Weights of a small audio-text matching model: 16.2M parameters.
Rows from block 8 of the audio encoder of a small audio-text matching model, named by matrix and row number. Rows with one number belong to one neuron. Each number is 500 + 25 x the weight over its row's rms, rounded and kept within 0 to 999. All counts start at 0. Numbers have three digits each.
After each neuron's rows are labels from the 100 clips, of 14976, where the neuron reaches its highest value: "top examples" is what is common among them. Only what is clearly more common there than usual is listed. The data: struck, bounced, scraped and rolled objects made by modal synthesis.
# fc1: MLP up (encoder.blocks.8.mlp.fc1.weight, 320x160), inputs 80-159
# fc2: MLP down (encoder.blocks.8.mlp.fc2.weight, 160x320, transposed), outputs 80-159

fc1.11:547539574493492482470474554444526497564477508479521479533482490521516481493527474463517469497467518473491483484531525441526504498518467485544497525507517503460508486514535485490523504467510514505528505506447493507520501475507540493452495515
fc2.11:472496466525490501484526483513494537477528520529503532458526515488519522517468523524508506516533512521504529530473511547552541513522511533497487521500500526528519477556460535493520509523501457527509460515531519517507504528483480500531540499
top examples: clipping; text has "clipped"; steel-like damping

fc1.175:509546543505474502513504540470515490544503501490541517523494513536523467510512496485509476512475517509512495513506526462559507517533498487526518487503480524487479517540503486517522496479519494527540514515491498528540534517545533512476510502
fc2.175:480490431502526473505501482526531503443504485483447481481501484441502553482501498499491537492509508469525505486491464518518509477461531487489492507480496477505478489509498498483485474490458477479456487459532475461490513504462483512506499475
top examples: clipping; text has "clipped"; scraping

fc1.122:518538493509529512531508524512505494500507501506550533491518529525513500532482508534499538513512513526545500525501516524499526501512544513511493480503501540501521519509469506522513513500500492532512513539530508513542505520550527500500515482
fc2.122:501489444507514488502505499517509511463499513502512466482524524466534532479476508547510526501513542449522502483490457538509544476462557494503504512501477504504510496506488492492512463475474474518451475465564490461506479491500506529506502482
top examples: one hit; plastic-like damping

fc1.240:530537556498488485461489554437528499565496500496517488533492452502511478477513493417512468498481507475469490506514509429530498497506476503544532506505502516473488500521553490492524492464511534513506485470455499497543509495525538489468489526
fc2.240:459466476524465498494522478537468529490515518526488518467523547498516524504485518539503482519529514524501530516467501575516528512500508528498467510506507511536526476536458541496514502538517464519488474510542509496467522519463479500542545504
top examples: clipping; text has "clipped"; steel-like damping

fc1.239:539544572496494485475481557444529487568482503479516480543479479517518486491524478452516472499463518476493486487525517438530501496518468483548505514502515504468499488517537482494526500469509522507526506497449492509526500477506545493459498511
fc2.239:469503466524491496489524477520498540472524522523495528460517507484519532523465520520510508513532514517509527528470510543562542508516505526491483525493502519526512479561463531492516508523497458521504467518526513508508510523473475506528535488
top examples: clipping; text has "clipped"; steel-like damping

fc1.282:523547562488492504507486544459511470551483501474536485525483490535524470505500475470518477495459520493499479496526507445535499491512481473531531477502474512472489516515506471513524487466513519516521526492474485511536499489525537530461493510
fc2.282:492494443499526480503502477518535505449501487495426504488502467440494548504513493474492534489513498497527506502487501501544507496493518503485481510477506481508462487529502498488490504504459494480491484493527490493494523504453471506504501477
top examples: clipping; text has "clipped"

fc1.50:522538570487482508506485540456507474555483501480536483518484502539517462512497476480514470497462515490496477488525509453542494493521479479528529471507473515469494518521501474517522487467521503515528522498473493521534495490524527515458497518
fc2.50:484496445492520473500495481521530509451491492489434504485492466444499555500507483480494527480507503491522502502491499498546509493485508497487481513478505483504470483524500494481492502496460490482483490492519485484490525496451472509501496472
top examples: clipping; text has "clipped"

fc1.27:507532550499502484467492546456543476551491507488495475520485445500524492475505490424524476495459516482488498487514494424534506482512487467542518513505503513491459502514518480481528480477490524518513497462457488497535510486503534502487496509
fc2.27:498465466521502509503522470529508530472526509522477516483534524472504533504518520523506514517537503522529512523485501559573515514502528530490474507499506491509487494555484536508505504522491479501497475505552506504469530532480477507509517496
top examples: clipping; text has "clipped"; steel-like damping; material: glass

fc1.159:519549552494489504515493538460516478545490498478539500524486496532523471508506482473514477500464518500504485509516516448549500500518487479525528477499471517476479518529513474517521489467515518519527522499481487517539520499538534530464498503
fc2.159:482490436501528481506504479521536497443505477489426496479503469439490544497506497480485538492509493490526508488489484509530499487484527495488485500477503481509466492520498500489486489504459484478480488477532486485498517508456474504506501478
top examples: clipping; text has "clipped"; scraping